Rows from block 6 of the image encoder of a small image captioner, named by matrix and row number. Each number is 128 + 24 x the weight over its row's rms, rounded and kept within 0 to 255. All counts start at 0. Numbers have three digits each.
After each channel's rows are labels from the 100 images, of 14976, where the channel reaches its highest value: "lies over" is the class under the peak. Only what is clearly more common there than usual is listed. The data: made-up ball-and-stick molecule models.
# pw: pointwise conv (encoder.blocks.6.pw.weight, 320x320x1x1, standardized in use), inputs 128-191

pw.219:124124093119117111142166158171095134118177142109118103143130161110130119138106153094107165127144124134119153130111112160149116072099127108128124112118153102159086081138121146097152131125134175
lies over: purple ball

pw.7:117131162151100136087111139071122128125098156106130166171139157129127079181124097123128163139129131179141132151148144135141125129151140166168108139118151135120147142126117078137093086187108072
lies over: yellow ball

pw.307:120110178106110126112101135113093099121086141132098105137159140126077099152128084130094180100146094165138085182137132164188122117085122161123120144113181085147138093152118119127107111138123101
lies over: yellow ball; purple ball

pw.154:126114091116123115148161115146142155070138114165131121131119142135104147137153116118158153133151102142080165117132112089146142112096132115164124125155102108129126126151123164105120169110161159
lies over: purple ball

pw.169:130127127122122166139123137160131080123137078152141130114120070128141110130124146128168109155135149107144105126080167117121119097151136126141095127105112106150123124116112112134137084221133070
lies over: orange ball

pw.249:131143070100139112141139162116131101094116109139171120086130124134091111119111168147127199121097087120114077122100087131119106167129142109097081126142106157124101134117134103118174112123132127
lies over: green ball

pw.36:144125127106128150134134094153126181137116162137129128101169114146143104129125098172123132131168096149102096124106165111160127139114114144166110154116112109117106120132076086150089121145138091
lies over: purple ball

pw.171:129117097131161143108100163107130112108120116122100117141141163130130121099095126105098132136131152129151119111176116105093126109115122093103149146131150119119140081161148154131110132101123113
lies over: blue ball

pw.315:100130149116083125085123112117086114134105124131098121133166132122084139162137078138078155110139104167143098183140139182198120114093119149128106136118169107134133125127102111114087119133109142
lies over: yellow ball

pw.76:101107162139112137116168104104120068083109180105101137126115113126130118159073150137145171124154147137144125118104115151145147138105118115145115127084078114144134112111141142136091139124127080
lies over: purple ball

pw.208:136132129163100133121125104142126088135154160188126186076141085150110110131153169171095125143121135108139149154133134146090183037147166146118111169112109102120101084128125154141144118116099100
lies over: purple ball

pw.230:115108125124139120117119117098098094142122124133116115126145131120097105131136121138089109120099099118167138172163151200176106119121109167109088130095226129118129121129112115103124114118123147
lies over: yellow ball

pw.245:144099124131138116133133160144091094120092143163135163107138143133081106142097143132120160118097130106151148118148080115088108106146100132081117120105083123116106190086149135090151090154152134
lies over: orange ball

pw.199:135130081110175119118071100139088075144126105145114093072106095125147121122125194101105133168110123093113142130070133146084150135163138142102124120053088151105157141113158141163153101108085107
lies over: green ball

pw.46:088159131115106141127130145139148164080150142116131150100160185144146128089093122136149139126108157125113109117156130129113101111128142126108115136162120105140129129146135082073130155110115107
lies over: red ball; orange ball

pw.29:160104112113152127100124155098100110083131169137059124097112111145146111120106176103144134149139119104135127084113085144136107135141121057089123106129142171136141131129116166109167117099122088
lies over: green ball; blue ball

pw.143:116132107119140147148081157106113072119139102169129127096176141142170121148121126141109166140098149145166104115140124124137113111156156095072134149106173095151110061133120102154153145124132116
lies over: purple ball

pw.28:146129146120126114122117103129183129165132118141124128131127094139155124165132108132167105142117144118131141129061218125113135102129164203123122115124131143085220146152101113125125104122110111
lies over: red ball

pw.174:137108166117153112082086176136115128129114110115107140127159120122108119114136117153115131130129128152135096140174113156156123116147089140131103176122154147143121143116090084122102107135145108
lies over: yellow ball

pw.205:137120124149101115093140140111126100125171135125186132102171102132131090125128130173156113116119120151167130119134128113130156161135138132117113102090138113142122134104114081135134131084136135
lies over: red ball

pw.266:123101195138131147125127104078151103152119134113124118119090099112128080138077135140137171093140111124116105142051171135113086132110141164136129121095105118129157149142120072119117134123084069
lies over: red ball; purple ball

pw.265:139138099137113104127102158169106094108121099122121166118138115132111143104138154122118152126151171109122139109123100117087135158123137119107149125086070099122090168111142141152135085170126124
lies over: orange ball

pw.63:108091159126110099096126132136081072142109091106118125136127124138088125132149088148081142110137111144145124162121185173197132100131114180133136132113180112107141120135095125133088130130096127
lies over: yellow ball

pw.145:101108171138127120107120106098114125129127138134064134134152113109091118166140122137111172113131098152175112175123116167197137142133142115165126141125155090153134100122109117118107135135101079
lies over: purple ball; yellow ball

pw.2:126105176105111129087109123094130118161132163132089164121168127133102114172110093140068153133161097123168104155166143158158122129122121104111127159094151129121133081127125136121097109091082117
lies over: yellow ball

pw.170:147155133160114134123142067127158145140099104125142148126141079153117109140115125125152104117174131122098126108063167131110133105140151151171138135120094097132133126120128122149126143170147091
lies over: red ball

pw.222:084153116130094096154102123149182160132142097115121112132130103106123153127151133135112151136187094133099116115113105117160158104130120073149135150130100085141086130155100146167121119104117103
lies over: purple ball

pw.172:126115159133068116109103109102093110121117140103122144131177120156140113123104122149112152127124135158139088163191129171120143140135131164093109128128184105123138114126119131129119122173164066
lies over: yellow ball

pw.247:119119108099167152097123150121133104116104142127126171119178121142115126116101138112112109150089175115130135127145114129081130113171113108107106130122119122153131183118131088115143104159123127
lies over: orange ball

pw.287:144100155119125113097106088115129090168104133142180115109125130117140124150116139115153115146116149101110118121118133139103122166146173155093147131120114168122193164136113110116142132137099085
lies over: red ball

pw.133:129108146115129097113104143123109103144098103114125152113191120128115114125117128145100136121106144135168120199167136173152117126125139155104108128092192108107099127117126101097112100152122123
lies over: yellow ball

pw.310:088115166131089145142110143103105119144129137080080143137146137122076134143105132164097185113162115140151130157174119180158126110114164121149136101112176082143104095152119086088105164128139122
lies over: yellow ball

pw.45:104120152135088121130113111115148148155081114147056122131144114139095124130139104128145145106133101151201128154151175165160151123115132176113088138101156117128154120152109105130099100142111132
lies over: yellow ball

pw.35:140119155112136125116117081115168129174119133123128132112110111131174119155125138124151130137110134134130110130114242131127133118132156204127120127119128121114181147137120109121123109123113100
lies over: red ball

pw.206:129134129128108150146142086105130167138143139114126124163126122130137116136124109139127148141169120168139104158137116129149126097140120084150152134144103095152103093119126168127119153129131067
lies over: purple ball

pw.163:132159148115154123138159140103119104162137144139130139118134118128151129157102118158120162120164153112110137120096137112131093115091150148104132087078099117154142087139115112109131116128117063
lies over: red ball

pw.248:144154133126127139133134080079136140148122101106139137125094114140134116170145105150130117125139145136145138132065151103102088135143168147134106104127083108090164117115170127103163073127095123
lies over: red ball

pw.15:141126152129128128078077154120131107152110104130113142097125085118139130119053132138116108128104173127149133105136139090121125120142131140094142128133089137134136156124134130143151071150134061
lies over: red ball

pw.129:108106073141129169112154076143124198117165121106077119114147126126135121157162133120192091109122095132119122165166117134166104099106096116167128119138147122150146137117098128144114150141167118
lies over: yellow ball

pw.258:121110147100119126129149138165098115166137119126099121133153187140116111112115101134114108145127153129139147131202146113154117075089139120094112101121154133136104132121140111094141136173144083
lies over: orange ball

pw.147:096130129132118106105151092105115134120130095153101131125162131129129113129153114128127101081133098158154131189181168167185123155093125144156090111118180130122143121104146102112081117112118125
lies over: yellow ball

pw.216:150112127116127093130098166127125094119136096113100150115135118106133105113100159134103130152089120128166150123126115094085117122128095114124143141140142148101135120145123128119099144119159078
lies over: blue ball

pw.228:135099124130146159089086134136133108151122132103115139132126137086111155139092134156121153134169120132149099135133127118136111118116113109131152119099117082166090110142128129112102152118144118
lies over: purple ball

pw.204:142107129188140143097126209141126125115091131141149114136164133110143115108122140158062131151162163149110096148114076082139126114097105107151134146136119068106097156146097149127124117110129121
lies over: orange ball

pw.150:132126161121085120145100131135073115115130131105069160148142104102115131130170107131081136106141100149148122143224099159204146096118094104163127147153194122105138092144132155132102132132130043
lies over: yellow ball

pw.252:110118105087158143129136140135115116179101096139146157110170119144128102137110127117139133146116145099133175108099141124103103165122124121092122083105086130106147166118135120117124107125133162
lies over: orange ball

pw.89:208118087110228113124098112126116104119154078112127127133159102129104111126154192127106131202120120099107098137128108162111133109152121134113118111119111228109160149116135116126171115118102105
lies over: green ball

pw.285:101132142123129112108104192101101143110132138139111121136103145134111144108116135159078116138135102147150114120064083130118129158139132115181128156151122147132134118134110129137136146055108110
lies over: blue ball

pw.78:133124114165172137136137129147126134121185101129112137156115165148082145110133147137156078147118134158111143095145060108115138112128125090117136065099085150152131161170135160099146101097149109
lies over: blue ball

pw.160:117131143108084105130135093106109105155104106153136144108155137103140098150137100130153057122100147133116161134128157152159146171140149142143140140125162131095093182117125122121151123122159169
lies over: yellow ball

pw.186:106101128115103116129109125133080123118122123134080123118131119128127125146126099145112112123109106149174100175169140171133128119147155163131129138090210116108134143118150112116097124135077084
lies over: yellow ball

pw.22:132168166129084129082172122131127150132153161156093135183153121138099174174150115136129114087124141134131096138204134136129153096079147163091112168156157152154155144108140106133149114167139103
lies over: red ball

pw.164:112129125126110159095140132103120136133178139117138108139139198130147110130157102129107102114151141122153168146152118139134089075094123129121095112152160118157104065134186123092156147147149147
lies over: yellow ball

pw.47:135135078117157104113152098140122111084135093136144108147164058117102096131151149147143150145129101114133113133082095125081127120162113110108111150108131152109161132139130150129150148109109106
lies over: green ball

pw.159:143148154144111098165115105162168084143110105099136115125096060122143158133144105108120126110149124108117106107072146101099158149101142153112144125091094084134150088125121149165100105130090109
lies over: red ball

pw.69:149129161107099124146116167112175141129128123110104161163092152131142127144078108080117094115126130131139167115173139090109128102137118117099111160156136114140163138161136143145112148123123109
lies over: blue ball

pw.148:144096111161165165130133127177115156090125110156150117114132171136109161099132121093105113123161162119150125097199106107139135077151128114141152103149149137149109127141116173130118150165111078
lies over: orange ball

pw.54:132110152137106172140113127118148144140143139194077125138088103141147095159153111119116128091137136167134116118160127140125121101141118152140136135118155128147155179129145145148116128179116149
lies over: green ball

pw.144:110129122106111132090123153121082141154138128083110130115130186112174120093141138148115108099103144147132092090113094067082093144111120143106116138137129097122023091124158088132112107157128093
lies over: orange ball

pw.87:121124167131061150099139121130148139132141137163078175106119159115111099129130097159156138098196118145169155162157084171167073074133127126130134132128146130144151106131142131106131117133102079
lies over: purple ball

pw.104:134102134114178126120082100108107107125157106133121151133175123115098100132160169142102150128126138138084134153093083164167114107126106116122133115092154158162179132111129090114132165134126110
lies over: green ball

pw.284:114098157121098122120126126082134139148133127121098120113154133134130120144114116154156111101121136184117131144192142152175106112107131136102101126100175121121130107139097083148090148139170072
lies over: yellow ball